python train.py --model="model that predicts nearness at each pixel" --dataset="rendered scenes of coloured solids on a plain floor" --train_examples=195000 --image_size=64 --crop_scale_min=0.8 --horizontal_flip=false --translate=0.06 --arch="unet" --norm="layernorm" --hidden_act="mish" --pixel_unshuffle=2 --widths=[64, 128, 128] --blocks_per_level=2 --block="basic" --attention=false --upsampling="transposed_conv" --loss="mse" --targets="nearness" --init="trunc_normal_002" --residual_init="scaled_by_depth" --optimizer="adam_atan2" --learning_rate=0.002 --beta1=0.9 --beta2=0.99 --max_grad_norm=3.0 --max_steps=17500 --batch_size=128 --epochs=11.5 --lr_schedule="cosine" --final_lr_fraction=0 --warmup_steps=3500 --weight_decay=0.04
Rows from block 5, named by matrix and row number. Rows with one number belong to one channel. Each number is 128 + 32 x the weight over its row's rms, rounded and kept within 0 to 255. All counts start at 0. After the name is the row's rms in percent of the matrix's.
# convs0: first 3x3 conv (model.mid.1.convs.0.weight, 128x128x3x3), inputs 33-43, a 3x3 kernel for each
# convs1: second 3x3 conv (model.mid.1.convs.1.weight, 128x128x3x3, transposed), outputs 33-43, a 3x3 kernel for each
convs0.11 105 [131 103 131 134 143 139 107 121 135 157 109 107  57 110 115  84 143 113 160 123  98 154 121  59 157 138  56 112 133 147 123 132 135 137 116 144 137 202 163  90 114 197 127 118 136 123 133 154 130 156 114  90 111 129 102 108 103 155 180 138 129 128  83 142 155 157 173 117 135 102 121 146 103 167 196  80 118 132 103 116 158 130 137 142 121 127 129 114 127 109 189 153 117 138  93 121 117  80  67]
convs1.11 096 [105 112 133 135 141 152 187 158 164 105  93  63 120 136 147 172 143 147 119 114 123 137 118 120 181 137 136 135 118 118  78 110 134  92 122 121 126 154 173 119 120 129 105 108 105 114 139 115 123 162 164  95 111  92 113 122 121 126 125 118 135 116  97  64  89 131  97 151 178 168 109  98 147 131 160 137 110 142  82 117 131  95 115 110 142 141 164 154 148 146 125 115 123 126 142 136 152 133 146]
convs0.12 096 [130 142 132 143 148 124 108 115 118 129 115 139 118  93 122 114 136 115 186 139 174 151 101 161 181 153 112  71 101 169 158 132 147 104 135 140  58 108  72 121 120  81  46  35 120 146 110 115 129 138 140 145 142 130 160 123 118 126 105 132 125 135 128  95  96 151 128 143 131 156 179 198  89  55 151 174 135 146 157 156  91 149 147 161 109 118 113  73  83  50  96 120 103 169 160 120 140 115  90]
convs1.12 077 [113 118 114 129 133 123 125 136 144 109 119 104 135 142 114 104 113 108  92 107 108 116 123 107 130 124 118 114  79  61 111  89  93 111  99 160 189 166 163 119 120 138 115 121  94 126 133 145 115 149 145  66  93  74 140 134 139 118 115 127  89 105  82  76  86  96  93 102 121  37  78 135 118 126 131 162 152 179 177 160 183 144 153 149 115 131 121  83 104  59 106 109 107 137 134 124 143 145 178]
convs0.13 096 [103  80  33 123 117 106 183 184 187 150 120  84 148  93  99 121  97 106 111 150 159  88 118  89  94  86  77 130 118 126 135 133 150 181 141 126 119  91  94 146 159 159 127  96 149  89 107 110  77  93  71  24  68  80 128 148 111 131  79  77 125 150 168 132 127 138 147  99  96 146 172 182  67  93  84 111 156 129 102 138 123 106 129 140 139 140 128 108  85  86 159 137 126 126 110 115 119 105 101]
convs1.13 103 [155 152 154 142 135 130 138 136 125 133 134 137 136 134 140 198 184 188 176 148 137 147 151 157 133 146 150 113 114 121 114 114 112  92 102  93 115 118 115 134 131 127 152 135 135 154 155 147 151 148 146 143 136 145 122 122 118 132 128 128 152 132 137 142 127 120 174 135  98 238 148  65 118 119 120 103 109 109  26  67  69 132 136 134 137 140 144 166 155 160 142 137 138 124 124 123 110 121 114]
convs0.14 080 [129 103 111 101 118 101 122 108 102  91 126 152 142 122 168 164 172 169 144 132 122 177 138  85 126 100 167 196 133 178 173 141 157 162 152 145  88 105 118  87 108 114  75 101  79 109 114 134 138 107 129 131 116 148 122 135 146 114 154 136 107 169 138 136 129 141 105 108  74 122  86 122 161 143 120 147 125 148 160 126  89 129 131 118 138 138 130 137 141 115 140 126 103 137 138  99  95  71 154]
convs1.14 061 [137 131 125 134 144 155 125 114 142 101  95  83 117 122 125 111 127 158 130 141 152 131 126 146 115 122 144  39  87 103  95 100 110 130 148 133 198 168 184 167 159 172 101 100  99 179 165 148 173 158 153 121 124 153 115 129 129 104 116 118 102 120 113  86 115 142  82 121 153  80 117 159 123 134 143 140 134 126 147 139 128 142 123 117 132 133 125  99 120 117 105 116 109 121 116 134 158 161 165]
convs0.15 096 [150 127  61 164 124 120 162 153 138 151 169 146 143 162 123 140 148 167 138 161 186 139 168 145 137 144 110 101  94  90 108 143 104 111 153 105 138 169 149 134 129 131  84 113 134 137 176 202 118 136 165 146 161 168 141 153 108 139 145  76 128 142 124 158 196 168 110 136 156  50  71 151 137 126 179 111 106 153 105 113 109 188 183 204 144 140 160 132 155 144 119 141 109 143 158 114 121  94  86]
convs1.15 099 [175 175 190 131 130 129 124 126 125 169 159 130 133 133 100 118 114  86 164 165 181 115 116 117 111 107 112 117 139 137 124 121 126 158 145 162 157 156 173 140 136 152 114 114 115  97  87  43 116 115  83 118 121 116 121 126 127 137 139 139 126 125 115 123 151 203 100 112 144  69  82 109 156 168 202 126 138 175 129 140 179 125 116  98 127 123 103 121 110  68 147 150 155 121 122 121 127 129 145]
convs0.16 114 [121 135 123 138 140 114 122 126 139 159 134 113 107 127 145 131 141 153 180 110  88 161  86 110 154  88 119 122 148 107 141 170 147 122 127  74 131 127  87 184  92  82 111  99  81 123 115 117 128 131 126 161 156 130  77 107 167  80 118 141 125  94 139 246 152 117 171 158 108 173 184 178 105 115  43 146 152  85 159 140 131 133 129 133 117 146 156 137 162 160 130 117 128 144  97  86  78 100 119]
convs1.16 089 [ 93 145 128 147 145 109 153 132 100  94 140 179 138 161 173 140 121  88 129 133 115 155 137 110 162 130 102 143 138  93 106 107  43 108 101  75 172 153 118 144 134 127 129 138 155 121 137 166 124 139 178 119 147 153 128 120 117 100 119 142  86 110 136  87  85  40  94  87  45 121 110  71 142 123  96 139 123  99 169 149 142 113 137 154 133 145 171 119 124 116 118 129 130 138 131 114 163 139 116]
convs0.17 104 [139 129 140 142 151 138  77  72  80 114 142 154 120 136 162  54  90  95  98 122 123  90 115 143  98 124 126  75  96  64 121  95 126 159 153 152  88 103 108 129 142 111 169 153 158 146 139 137 148 120 145 131 109 129 171 160 172 156 148 169 107 106 108 195 136 163 104 131 183 106 129 116  79  84  92 124 123 127 180 168 140 167 156 174 134 135 134 117 124 110  94 100 107 148 149 122 159 130 131]
convs1.17 122 [121 129 130 129 136 134 184 174 194 129 143 144 124 128 122 142 140 137 110 123 123 134 131 126 255 198 167 124  87  67 119 100 107 128 129 150 144 136 141 122 137 140  56  91  76 149 146 151 109 130 126 125 129 128 141 132 132 108 123 121  66  91  76 117 125 123  86 117 127  90 121 140 121 120 123 143 131 140 134 127 138 150 152 166 111 131 127 124 131 115 119 124 121 129 122 124 192 167 186]
convs0.18 089 [158 114 124 106 145 122  97 124 125 145 122 109 102 134 144 110 148 177 112 129 180 160 172 131 144 122 149 149 141 105 148 147 159 123  90 101 114 150 100 120 137 152  91 121  74  88 134 179 127 135 133 141 171 142  91 136 142 127 167 181 106 148 156 160 102 161  91  85 139 162 172 187  95  98 118 119 146 154 116 107  95 125 122 128 111 138 124 111 172 146 138 114  95 165 149 161 131 100 141]
convs1.18 069 [109 118 144 145 154 161 164 146 104  85 101 132 139 161 152 157 137  88  91  97 123 131 122 141 162 148 117  88 112  88 110 118  72 136 137 122 177 177 144 127 128 107  67  91 131 156 149 151 165 163 134 161 148 120 111 131 108 106 124  99  83 102 123  98 114 123  71 119 151 154 184 180 131 121 133 125 120 143 134 142 177 118 114 102 187 165 144 114  65  78  96 114 133 106 126 140 173 163 136]
convs0.19 099 [156 133 135 130 119 111  76  56  27 145 154 142 139 136 141  78  61  47 105  82 117 132 116  91 121 143 115  87  74 105  83 113 149 163 162 170 107 126 143 153 171 168 221 220 201 148 136 150 145 117 130 135 131 128 152 150 157 150 122 120 100  84  65 103 140 157 134 137 191 139 117 101 127 126 101 124 143 160 156 163 190 137 139 129 121 115 123  92 101  88 136 103 137 139 113  82 149  86  48]
convs1.19 117 [139 140 137 143 140 146 186 167 193 149 148 144 125 124 119 147 136 134 143 129 120 164 139 132 254 206 188  84 104 135 108 111 131 117 129 151 118 117 118 115 133 113  92 102  86 147 130 133 123 125 115 130 125 104 137 137 134 114 122 107  95  97  82 136 137 131  84  89  84  88  86  99 120 122 132 125 125 133 118 123 131 173 172 160 133 137 124 132 129 116 134 131 128 124 116 130 150 143 161]
convs0.20 109 [ 94  93  92 125 111 121 169 166 177 117 133 125 146 129 103 162 159 156 150 140 168 160 146 129 123 108 100 130 138 152  99 126 118 108 132 127 104 122  93 122 109 124 120 127 142 183 149 158 153 132 131 145 130 118 108  92  87 110 116  79 142 146 123 184 184 172 170 169 178  90 104 111 167 147 190 126 120 155  89  91 108 165 162 164 157 142 143 145 141 137 196 170  92 151 161 126  96  97 118]
convs1.20 106 [144 147 169 133 133 141 133 136 139  80  69  54 119 114 108 131 129 127 163 151 160 129 123 126 117 116 120 103 122 132 148 160 159 130 122 117 237 226 219 159 145 143 138 131 130  78  89  75 106 114 111 121 126 120 133 135 131 132 129 125 129 128 127 106 133 175 107 118 142 100 104 114 173 165 183 139 135 149 129 124 130 107 101  87 111 106  96 125 126 120 117 120 133 131 131 135 121 122 125]
convs0.21 101 [143 139 149 138 109 143 148 139 177 122 166 153 110 140 139 135 157 145 142 171 171  78 130 179 110 111 186 118 104 175  96 132 154 111 110 130 146 114 129 142  95 110 130 145 109 120  97  89 127 128 118 113 136 152  91 163 137 140 132 126  69 108 139 143 149  78 174 133  91 167 186 180 107 103  39 144 114  46 165 142 118 111 139 143 110 120 116 133 142 118 130 156 192 128 114 158 159 158 194]
convs1.21 091 [ 94  85  53 142 142 126 135 146 150  63  71  70 141 147 139 130 133 128  92  95  82 136 135 119 143 126 114 206 140  19  94 105  27  65 100 111 177 187 224 109 110 128 130 137 136 131 132 141 133 133 145 124 133 117 140 144 171 100 102 114 112 123 101  69  43   0 108 122  87 101 150 146 135 125 110 147 131 113 141 138 136 126 149 204 115 111 156 159 124 112  84  67  10 137 141 125 120 133 145]
convs0.22 082 [136 140 147 123 133 108 150  98  98 110 144 189 121 149 155 156 196 177 136 122 130 152 122  90 109 148 146 165 135 144 159 127 144  97  88 138  88 109  90 104 104  66  69 115  60 104 103 127 156 147 142 151 166 124 126 106 159 131 161 137 123 139  84 173 120 155 121 116  56 182 172 163 106 112  79 172 174 118 214 166 128 137 115 114 137 144 141 147 181 150 151 114 136 145 120 131  99 126 132]
convs1.22 068 [105 100 104 150 159 137 114 127 128  97  83 112 145 147 136 123 138 136  93 116 121 121 136 120 105 120 122 117 120  91 104  93  60 157 195 197 177 170 160 129 125 147 137 116 121 162 145 176 158 140 155 157 174 177 132 120 111 100  94 105 106 112 109 103  72  61  86  91  91 126 168 209 125 143 110 130 143 120 157 147 151 131 105 121 159 144 141 137 148 117 100 105 124 124 141 129 159 181 186]
convs0.23 084 [127 119 133 124 132 116 108 103  89 118 139 138 125 161 162 173 186 157 118 117 124 182 153  97 120 122 138 123 172 213 138 171 197 189 148 136 107 120 143 143 142  94  67 115  85 100 125 128 141 119 141 156 161 166 121 142 157 137 176 181 108 143 132 195  97  92 115  83 109 138 108 150 146 127 113  87 139 147 136 126 113 162 119  70 125 146 145 133 172 152 122 140 114 120 146 107 100  94 141]
convs1.23 066 [131 121 101 152 130 118 152 136 134 104 118 108 154 112  83 177 128  92 150 145 124 153 124 112 142 143 134  92 111  69  94  96 106  98 147 165 172 147 159 149 172 164 128 120 112 140 162 192 147 144 131 182 157 156 135 131 118 117 131 112 122 121 102 114 108  97 103 106 131 189 197 213 164 140 100 147 135 131 106 134 149 121  94  80 167 145  68 166 102  47 105 127 124 119 110 141 152 161 182]
convs0.24 093 [134 121 128 141 138 122 169 172 178 124 135 144 154 128 124 157 134 128 125 155 138 104 163 189 110 140 133 171 142 151 128  98  83  75  74 105 131  95  73 119 112  70 113 101  76  80 107  95 132 138 149 104 147 125 140 154 129 138 105 127 149 154 144  62 104  89 102 118 155 126 119 113 120 118  67 106 113  86  93 121 108 126 130 122 155 163 167 147 141 154 136 155 116 112 107 101 180 144 157]
convs1.24 105 [127 118 112 114 125 106 100 116  95 138 132 153 127 126 142 113 121 135  78  85  70  74 116 114  93 116 122 136 136 125 148 144 104 120  92  35 122 124 122 156 134 141 255 245 247 179 167 178 158 147 158 153 148 157 132 122 129 139 116 132 159 142 161 164 107  17 179 112  13 147 138 105  97 111  97 102 116 102 118 126 117 138 137 158 139 132 156 151 148 171 147 140 128 122 136 115  68  93  74]
convs0.25 086 [125 118 110 128 129 138 187 195 174 117 101  83 150 100  93  98  92 124 109  95 129  68  94  66 132  97  88 129 137 111 133 157 157 139 142 133 122  94 106 158 145 149 143 112 124 115 119  96  44  73  39  32  60  44 117 104 142  87  67  84 154 128 173 107 103 125  91  83  93 114 146 170 153 134 111 141 157 157 109 130 162 105 113 129 135 139 129  82  82  94 115 163 176 109 121 124 140 142 149]
convs1.25 084 [158 159 164 141 132 133 132 129 120 133 131 132 133 130 140 177 169 203 183 136 108 152 147 145 134 146 157 110 121 130 110 113 112 112 109  74 111 119 115 138 134 130 146 138 139 154 151 147 156 153 147 147 135 143 120 119 115 134 129 128 146 134 142 151 139 136 180 132  90 255 152  53 122 125 126 110 115 112  72  77  43 133 135 131 134 139 143 151 150 171 149 143 148 121 121 121 113 119 108]
convs0.26 111 [123 138 135 117 123 120  35  67 121  71 122 138  78 137 161  55  86 154 136 147  97 165  60  89 133  78 122 126 143 102 166 141 106 191 105 100 112 115 143 115 147 164 115 138 144 158 129 125 158 130 107 150 110  98  52 138 171 131 106 136 139 123 118 174 133 133 107 136 149 203 177 133 135 173 150  89 163 152 118 139 167 133  97 133 154 154 133 118 141 125 118 144  91 168 153  87 141 148 137]
convs1.26 112 [ 82 131 140 114 135 135 158 144 127  53 128 146 104 142 146 135 146 136 103 129 129 144 132 125 192 147 120 174 144 116 177 102  85 144 111 102 193 147 142 128 136 140  72 113 145  72 110 130  50 129 140  88 133 157 151 126 123 108 125 131  61 107 137  69 123 135  85 123 136 120 125 106 180 141 126 210 134 118 160 122 119 125 130 126  78 171 167  75 137 153  85 126 134 142 128 123 196 142 110]